{
  "dataset": "rendered rooms with furniture",
  "train_examples": 72500,
  "horizontal_flip": false,
  "color_jitter": 0.2,
  "norm": "groupnorm",
  "weight_standardization": false,
  "block": "bottleneck",
  "attention": true,
  "loss": "mse",
  "lr": 0.002,
  "beta2": 0.99,
  "l1_shrink": 0.01,
  "decay_fraction": 0.2,
  "weight_decay": 0.2
}
Rows from block 3, named by matrix and row number. Each number is 128 + 24 x the weight over its row's rms, rounded and kept within 0 to 255. All counts start at 0. Numbers have three digits each. After the name is the row's rms in percent of the matrix's.
# convs1: 3x3 conv (model.enc.1.0.convs.1.weight, 96x96x3x3), inputs 90-95, a 3x3 kernel for each
convs1.0 114:133152119124118083140127136142142135125125128128120116132119123153107127096123124162129127069135205151128130134169134127124111141094115113117130134129147124129140
convs1.1 099:129130119132126122113124130106131131143132140130129159136130134117111147138121145131135139094128166153128121165130107126136136102102171128129135143135139132133132
convs1.2 099:097117150105165160083129113113108106119170186109141099152136136125128140128128134106107105117128123170130106164099132118098126120142131152116116132116142165123130
convs1.3 093:155107117127134123124133126128132118071116084127115114135141155129126128093143136130125145083125060128126143111125144110086101115134113144136127130136129114124106
convs1.4 104:120115127124087125128131118130141114128135128129140136128129113122140125130123129114128154129114128137109137129128096125128133123176203118101120130124143104113157
convs1.5 098:124113123082154198125123155127106111126126155109158203135132141126117091143131139121179120128123120104124131140126127141111109127141120137145104126144121135139125
convs1.6 096:110122147095144131121145132107142130128136127122120117111134124123126103120137142128087089127132100140132129130158206143129134170151128102118125145127132148141151
convs1.7 119:136124167127141124157142138149127121107121152102069132168079176127126194113127121105125123121128118127142115131115099120141086107119103125117130089113126132131115
convs1.8 048:126117122127123142154148102145129131069038129125097071125127128122135128130127123118135127124119110123121128140125148129128168177106121126128130120127124133128112
convs1.9 095:142136146125145118121123140081131162138131097092126127127125131130125141097115136131152117119125127140126127153071143139129118123127093116116112125128100122100109
convs1.10 099:174175125116130206135166120127129113123107131103134128137120129126135113129127211129134100129123131135121103125153155131144190135112127145133130127133141140127147
convs1.11 100:119129129130087139121124117188087120127077158127125170141155125133129129138120170125127130124122128131129089117111144133111131144104113133125125128124130116111131
convs1.12 121:121171111106122104082112140128083116149111122123104121130169108167143115147102120130132119126131112109124120122107118128063166132083145128115145129119122135123129
convs1.13 106:141144168095124130146147143147119118061184150128158099149127094133146162117190123121127139118146151131132120172091119139136108133127120119120119114131149114131125
convs1.14 033:156142123115134119129150132136127125138131092088128079122128128129128128124118130110120125112114121107109100189210121187204123197136146122126127124126128127127126
convs1.15 109:122131102128148126125118143119127128167162115126131106124127133176129136128136094148127137165128120140178155126161154119138117158124141140130132150139117127142109
convs1.16 036:133129127129130117119124128124125111111127038096087086115128129126127128128123129158121107118114117102112105124167124155146129138157128117119127120109121123128127
convs1.17 089:120134129100100136110135022128128116110122106137130127127156135122137143134136108118124136135129126132080129117127129144126127153169119123139127160107167119094131
convs1.18 111:113116131104122161087093118111125131124100136126129159121122128162136135117127123138128124119126125101115092123116083120132120132141165113099126108128126127128134
convs1.19 106:170154139122118130133168138103095195113116114115124116128103102140126125114091129140126108130134113131135116144098125127129113128092103123117123128129128125119103
convs1.20 091:092115093110132148115058140122123082124119116130079172131130097139129131161128100126127139127133137093131130168148116119078105121128133134112135161190131125119086
convs1.21 116:136143130136130150121144091128128130127101164086130077132128138123127107111115123128138104126123117117079115126124147124134142089073071117124123101108123129101131
convs1.22 062:084127177129130136134121114135130114088095171123130142129187126120135157127155127110123137121129138129130127140117161122133207149147181126131128141137140125130129
convs1.23 109:082126149113110150091133134092124125153146166115156124128131123132148139124107133135127118128128113123127127093071130096129149105175143130139120103128113136133129
convs1.24 122:146174136123132129131130120131101203156123134087126154127117092162136118137079128134131133122127128133148100154089107143135102128120129135124129142093154127103089
convs1.25 112:101124106140093121129124134158093132132111163120120141128139130105128153118086128126086103114120074128128129129155125129120130135128161133127126107120116127126124
convs1.26 093:132120134129116128147128164161133126154118139128112157155133110133130108133123115165108117130103121124128147137145114129134104123100124141122113094121061130127130
convs1.27 091:150127101143141127149134159148123112130131083067063090083121127152150113137128091124123129117123109131138124131127121162186141128058116124122128121124112127129061
convs1.28 104:125133119112137126122122129113130146109136119131138151123134116120129124128160127142129147170143128126122124132147156115124192130127131110130126112127116128127114
convs1.29 113:075143156123171144178119140131160130134180099115130175145150127115117109109129128137128096124136136126130118082105134118140132113126125126126125122138125122135111
convs1.30 092:118126135078117129129119105136133115117128099128122138127127124128124138124139128134120131148123127125114130098124132125127112133134104128127117172124170082106127
convs1.31 083:161138129142137122121138130143118107140120123086130138116125123124126132090072112125124077150127120122123127129105124131128110105119084113118083128129124112126102
convs1.32 090:120140151130098125121104117115127095125148119171156157141127129110137141123128131128120127133089142131106139090104124114103047137161134120107096126114124129107128
convs1.33 089:134126156120121127227156151147131137126119138120133150129092157121128124113120125128129112138133114125144115126062137111077132117117125100087114127123121148134120
convs1.34 113:129084113134133101162124109177131125141133101128076139134113126132099126144146114154134130128127147111119153116128127113129119133110133145128126120087092111123112
convs1.35 095:087110123128125129058056146106146111154142140145125139194135129129129127146131123117128129122126148121126100151127130124120114126166130131101129149139127133109111
convs1.36 111:128125136136126117195126063147114123070140091131131130105125109089132129126151126123130133146122134128128136120064122133114082128117088112108114118116144096116102
convs1.37 082:126173139121137105119118138132149123132150128127133108125128129136127143173133087126126161173150135149148128148131136128142141123121160129139128150140128141141126
convs1.38 074:104135148114128131133120107191233166140112135125130138150130118128126131139134144122129141136144168125130129134121184111116126127146131132146130129156134133159132
convs1.39 080:104125131108118172131128103169128104114125161154111125102142129124129120127131133144133126129129128135110125119108124124115136118126088127104111121128126121116121
convs1.40 132:153178128175157099136127118133132139135163128104128124131124125095128136129132126122131101127131118120125120127053114165152098128103111122136106132180127112125123
convs1.41 079:154169160147140138118087165124122190137150091107115130129126141149112125123128125128128081128136139086122136127135152125136099107128126116124119126126118111115130
convs1.42 088:145084120123120162121128148122130140116097118117085134130155147146128121133127112147125126115091099091125129115128119126127068126120122128123131090123080132138123
convs1.43 111:125145139150129139094115103088180180088125086123111127129120167121134134111123117114125115130119120132117139132125146115106061121139112120122124140133125103119123
convs1.44 108:118103109056132160108088124091098126149126138124081157124115126145112119133130129153138120116122129128128123102128074147170125136124131134112143111157126128139129
convs1.45 125:144136115158127133147119130093061128129120100105129168117123125119130128115125149110180082097172099128141111107117128159126127149123133111127116103118120098116110
convs1.46 101:101116115072115132116074094169196124090125111128128109121115124109120123125122131131134105147142135128117165132124210117108131128120123130138159127151134110132131
convs1.47 113:136135073127136090137127066132142192141074103133143138129133129182148124129105117151141149059127133120127116112125113166130132127131138103075124127133123121135135
convs1.48 103:127129118160132123123121145067130140135148086126127125147129094139140133131134135095132106125131133122128120179128162135128120107122138136121125146134121127115125
convs1.49 120:121141124123129153128125117159128122126088131129102155132134130123125119144124128119122110127129114121126138143155141101122111122123131157136129119131122125128115
convs1.50 106:131184134138126118128115081128108122134116129126160127101126127131129129159134110127114128131129132130129146137131112139143131129133129088117125111106133128130128
convs1.51 035:158128128126125122128136096127128128125121131128112116109121122128119126127127127128128128127128127121129074125092115127125106128129092127127127127122128128123116
convs1.52 109:124095112085093141081138085118164125128083144142144177135132139127134122130129131138128102128138129127113119103117093105086133144156181141107128127129137148118119
convs1.53 126:102122118147086131135154115154131128130123155145152111121122109127132128142133127133120118145134134144134138200209176105103138110109113145137128143123140189181139
convs1.54 089:122096124123127122095136117117152142140137124127128126127128093136101118127127129132120128176136141137133130130144116170111127139116127124117124128129152134104158
convs1.55 111:110151137118174189147142132123130132130129101117128107128125124126156110122098100105112074128114109116115119103114125117112117129132130117106094121135110086132117
convs1.56 061:130134132126121120077129111123188149119107132080127129128132129129129128107118152117137109128128128123115088128081145127132142098097092130134129127127127124102128
convs1.57 112:140135152178182118137132129141128133121126128103107129116086133152130136133129127130152120130128102124167117146120099141159130092093107118082112132141130127126126
convs1.58 126:132163125132139099117154128137159160129149030124126110136137105148124127158112134103111102128158098112131095163087160144118114117115129120130129129131096102142141
convs1.59 095:157127109076139163144105122130133096126214125155170130118122151125125130122171125174129147130139105124086182115127131101123141120124155129112124121082144125135132
convs1.60 105:159180126144184141094128117135094129157153174090114082133122124134135126130129106112121126116114104125120117134113131133149103129074084128132135118125121122116089
convs1.61 116:126128144158145145111113125123124138125108138125132113131125124127125151127114130124141132125117124131127135130037117146190148131148131131109090142176128124129113
convs1.62 084:146132111166152147104065139123145212114130095130126132125133127126128128104136077132127120135135126128121146125142149118095120100129110126127128110126103110128120
convs1.63 089:136119119136132146100111118144154121137092148128141126143153137127131120129128129113139127107124124131130141141141196130107135127115106139170137132124109145139126
convs1.64 090:104123125123125140137161127128119095130139135133167121093140128140138129130113120161127131136124158082095141142137154127110125110113125110116126134132116138113132
convs1.65 121:114156158184154129117115125069140136119152137116082090123119143127128127118122115125169126117118127125110127126087125127144132129126093114128119112145127126115110
convs1.66 106:136131118127087132127124125133163096122097145122158137104123141093122130133128142126107105127135124093129084129118116133089130155116134096104116114119157148133152
convs1.67 115:139074116109110141168126126136052130106031128128117131116139130115125114130124141129177126100130087098127127095055110137144143131130122128125100112105120108093106
convs1.68 109:108186138119121135067130125077129119099048130094109137121126142118119127128133127115111096124128137124093112123111122118134144155128143109125127105098134079105104
convs1.69 101:153129134102138132122150128138115196095129129078142123126114141137100128091128127133128119131140127143126124140127118129056092088125129126125148165132140138118107
convs1.70 115:150162168154060128135122134141083120133135128116100135128162146099125136147128126072115120120130136104153132126112095124103109122169137115128134114095131130132128
convs1.71 067:146135126130155175123147092175129104118127143127117099127121132129125124096128129123128112128131111129130132155114120125123119095112066132128125127130129128123119
convs1.72 109:131189129140175106132133132129117152144140117134137104118122125142124128135123118123127099127142122112131127123064106140169130102114125108120102128127128108134126
convs1.73 080:108112126085104160173185129148172134066083167126145150143143129103121116127128126113129129130131127105138128114110148050105132127127132121137127110126123189169125
convs1.74 101:096118125096136194130121098139220127080122107130119109135121122125121123146128121112137137139134128128108122123079191117095160133130124130124126153126149110128127
convs1.75 101:160164128147139164070099127130122143155182162114096082126120165183127136127125127122119104126137117119125117117121136119137131104039091127136184123126121115126090
convs1.76 120:150133122139088115125103117125164062135128173118145136127139162127165126139125124129128140136101131115129115124113123131116125120117174113135120128154130126129126
convs1.77 094:087131114143127132129150097132175122134124141136151073128129138128131133153130132106135175141130152131130167182152194099123145134126124129145129142137135159129123
convs1.78 074:121118109099124133114119106217141093129130138128104139127118126133128104093139146115127133109130128164127118126127125126119118146120145146122128137145157101122126
convs1.79 104:109170122134130118043155107144159118126134159129126125149137136138136141132131128130128115112138130122094121128121123114135148128136139115149129126176150125123129
convs1.80 080:123134154076119116154131116153164145174167166132139127116137129136138163154132127159122129178123129095130136109127134135092087129129079128138131133133130130130134
convs1.81 090:096129124128106130115106127155204132132117130183120142106133143132124133128130125167113123114137128072113139091105112132081129129132159128115141128123128126133133
convs1.82 085:119129134046128122137141127139199174136185139119164125113130129107130126126130151134115128139132130166118148119145150138152152147140148116112127137126146124101134
convs1.83 087:136136135129084107135146134144102143129089151120093131150144149117133126108128106106128130131129138122125129121113138121151121114119137155158180120096122125133101
convs1.84 093:130127115069122126130126088134104106109108055132105120114126101118127121136127126129146122148124120127124141112119131130127091128116104129125099135126127078113098
convs1.85 125:124111119070128194084102117137122128133105123139130187128133134151138088134126158149153127123152123113128125096117119127127130126155151133093130131137115125125127
convs1.86 118:139125118120134141127123119122141114132110098139124129125133128130133124152136110139136119124137116106130155135123122122084132131109129136126130126148133126150122
convs1.87 105:121140126147101131126119128105138131117128136118135137132132126153138130129133095106125131125129128141148121149118141120118149161130142127128124154130130123142127
convs1.88 051:128117121104098140125098108148140131141112135160122155125100133132128081128129129122121128112126111113115124098122117120114123127111115141128135130133116128129120
convs1.89 093:133141122116125105131132080129140109125136121153157101108121131137157135159132125124098110128124128124077120129132133125122134170105126122118122143142130131147140
convs1.90 118:131138127141134144137069127134119147137127139128126129108113158127129098154154110129125126119132128116133151095129092132136117142120133127136144125117112126143123
convs1.91 112:123067090090088123131116118128108089133128153143131123128128107139137135147126141126134163126120137122122126097059067138151133144162165135128132131118130131127128
convs1.92 095:157182167140101126088067112129112121139151132126188150136127133129129171111150127126132149140133142138129128124060087151132068154134098117120118128126140120128126
convs1.93 096:126131119128118158115124195136092136119123124142126160109142109137129129137157155101119127141143148081134119126118138140148132125126124112130125128109130124119128
convs1.94 100:130144163096108081151147162138146138159125140118086156129153128130131172115132111146128129196125131119124116087097137164117127130124079143143131128120128097114119
convs1.95 109:129111151118088084107127157125121134131168126155158165136135124125130183128141125123121141135092133131129098129063129126126092132154134136126125125128130121132128